Rows from block 5, named by matrix and row number. Each number is 500 + 25 x the weight over its row's rms, rounded and kept within 0 to 999. All counts start at 0. Numbers have three digits each.
# convs1: 3x3 conv (model.blocks.5.convs.1.weight, 128x128x3x3), inputs 126-127, a 3x3 kernel for each
convs1.0:499456565490484498548485481469501523514541487477496494
convs1.1:518513456500489517472457532499485496484523480536448512
convs1.2:513480478497535518502448455516506495544460491465500512
convs1.3:493506505485511532478468462480485551471462529504467499
convs1.4:460475495479545473520527513546510502499503448485464535
convs1.5:481549504532528498515543488462503501486499457527495524
convs1.6:533475506486528498502503471505531450516493529501492515
convs1.7:548497512497515491496506454526510530520521493506488510
convs1.8:484504528482486505498529475489498500509502484504519506
convs1.9:475510490486462497529538478450493453467451496526516511
convs1.10:484464486533503488523511541525537542486498490492494492
convs1.11:507526467527470498481528500522481496521527490476478490
convs1.12:491525457505502492466528527489513506522486496487489519
convs1.13:501476507493524455507503483537474506461510494508537506
convs1.14:534525522466468511509509514504486491479508482498492522
convs1.15:465492477520516474449521514464486518521526525461537491
convs1.16:503501540502496511507530496462465487514596534497542521
convs1.17:493449520511474511549474467516469527481502485496507481
convs1.18:496486481495496553517453489483490491516510486518458506
convs1.19:494512514503503516494518483500483526490486472518503471
convs1.20:518504521495495503470506471501564527516492482513542427
convs1.21:555548490412490509481504493524581523538505479492500479
convs1.22:523504469478486518508505509472511513568464507465544506
convs1.23:522515442508487524480478473477492491514471538497497544
convs1.24:490514537500508514480505535507499501520481512517478497
convs1.25:480490497453516542512458485517560525488477537463509503
convs1.26:532464467481530504467525507509524505525512525507540488
convs1.27:514537488482513528497529526477501488519499540479487538
convs1.28:508474514499521463485517509532475503445500514515489489
convs1.29:484496486473466508511513477490539475454485493536506535
convs1.30:465531440492539536468503482493504496489525521494514487
convs1.31:541497482481498556489478514509524520477491519528481501
convs1.32:497527497524473509467477489538543471552584517460492465
convs1.33:475506468485538503545515482518523530540599544509503474
convs1.34:480489510504515473457523507465446512530555446463527484
convs1.35:500535499516493465513483513492482493511471543509532465
convs1.36:479505501487473512475512529532506513497468514498486523
convs1.37:426541483483479512538461481473534529493486515487499496
convs1.38:462512524524472482500479495516485498470517508551504477
convs1.39:507505489476553541470470512507486492505483486490526506
convs1.40:477475466493476502443571495494502527489523490525486499
convs1.41:532481469539572474516536491492490527500555516497510526
convs1.42:480494480511530523514510539532478507503556496479471494
convs1.43:508482478479530521466470502478464513499489514516495510
convs1.44:490477475540550508494477503504503465501554491491500482
convs1.45:504494522504499495544495522487513506516490513478486492
convs1.46:536506472505501511514531469496508489515515495470493538
convs1.47:576501473513543475495510443460529474535472480477476483
convs1.48:463510545519518457501456512504521499530488492470518511
convs1.49:485530479497512488512472531486519464546510504521491513
convs1.50:499437500522520506513486492531486499469466512493548511
convs1.51:509522524511497501514493503467559513541530467491484508
convs1.52:492497494511487513492504471505480505484491537525496500
convs1.53:512470458535540514467501477492512499528497502497478517
convs1.54:490465524499516486488516470494479495501539463451510533
convs1.55:489491491544522530473518494518547479506597553531524501
convs1.56:523511527461489504512463488490484488480535486510489551
convs1.57:509544476508474490535482494490489510505503528507483496
convs1.58:501538553511468526483470530491476520503470480495518511
convs1.59:483508461504467468500461497506530496494440494484495495
convs1.60:514477533533513519527495507513541468508547537494537474
convs1.61:519422485513475516532541485499491506494483485459484535
convs1.62:471507491561503487546479516492574479504563503514488484
convs1.63:512467490518490528498476505505488514474468493551525503
convs1.64:477507456467483501532485554465514504499527471483509490
convs1.65:485491528500460486521510500513476498500530510474470546
convs1.66:508465505521490526475457488478489529491484474531442511
convs1.67:490523519489539489522496468503478510527543479502455493
convs1.68:481531467501505460501511477524548503502506488502521491
convs1.69:521521486482475526521478493536515484475488512481496518
convs1.70:516487492472502493498472539510505478504466487528505472
convs1.71:497491470501497513497512480524493549490487476477466488
convs1.72:505551542481478444510489526528512502515451498514498486
convs1.73:545487498483507496526504517486512493491500499512485521
convs1.74:487503467500494493543543481526495474517546496458518482
convs1.75:504521478499521501490453511483502492473472484555471487
convs1.76:505470500483494485450501525488497520527526511495494534
convs1.77:475557552471479557480473548506508526494535496508492532
convs1.78:479480508528507529508508511525529502539541531485502498
convs1.79:481493478525506493511470487518523485522528532494487443
convs1.80:458543509541472445507450537492517492505519511488492494
convs1.81:522532493524501495468529504528528462501568492535465547
convs1.82:508511474502522506494512503488510485500465547509533528
convs1.83:522493523533488497518540504522497458547521472527516469
convs1.84:522480510480541546518513477501497485512491483497502509
convs1.85:467499502487515492509504535483489535538516490470525502
convs1.86:525522469518491512459483549472526496504530504521463512
convs1.87:496490511523471535437517481504484502477529529504508548
convs1.88:474528492472524500545488502520495481489479557486501481
convs1.89:501506493541447523490499473497530486508454515487514523
convs1.90:461532444490489509487449548471513507518538566453514497
convs1.91:505492514466481496478527518453471511470518530519500510
convs1.92:473505473468521517489540549541498510512535476503470483
convs1.93:524491525522536502510488477468548529523584513508482512
convs1.94:519519529498515487476511480484522502493516512492476509
convs1.95:472519521481535506477511471521530528529525504489524481
convs1.96:492514532507436545471542477494492526503519511492497468
convs1.97:514502470508522469501527498494504508507516486492490501
convs1.98:471512510517523529504533458506512462483565510507481464
convs1.99:491502501496477491500509530518531490485544489521481535
convs1.100:482508483496514501540505536466517491504476499494518512
convs1.101:549519485456477527501521507518527512510557484472473517
convs1.102:516572541546434459473513491539502512515532468527469501
convs1.103:480496540481501473488491519531482473482508504492481513
convs1.104:491475438524486495514518508518500495506494490497545507
convs1.105:511505449502519521507524474508509482511468522495523500
convs1.106:496470490476513501565526477517444521492509496530550488
convs1.107:496486527483517482504479495507470446521539499543520487
convs1.108:495472447454505513503499513501543488440486509521470531
convs1.109:486489471527531542509460479493524489505495498500485500
convs1.110:501484515544502487484478503469488527505498481487506526
convs1.111:508464523530517502480497474492501495510453485491535517
convs1.112:468484515497530467515527477503511505487497493518512477
convs1.113:458551527459476502531474490499505509515491505479515509
convs1.114:501575537503523450522464509489446514518523472516540469
convs1.115:480470511501481516507474518495512506523496515487521491
convs1.116:499524493469516529489472505510512507508494498517482503
convs1.117:432514471485534519432508464509515516483471503529506494
convs1.118:514466463479510481499520542496498491501465503501519485
convs1.119:544483487478518498441496489483479480541549512474533537
convs1.120:464539475521559487490495469489526480489495510488492483
convs1.121:508524518501517553447468527496507502505482506489514485
convs1.122:528477541470498487523519504516481524467534479500484484
convs1.123:492568498511534507481496507474505524519541550472528512
convs1.124:449469507516506503454565516488479496510517497482543484
convs1.125:533556506532491529450490515510500537516483466487500511
convs1.126:508457498518553525516493528504542443489511504498500500
convs1.127:506491494505537482479473504495512491479479495529531514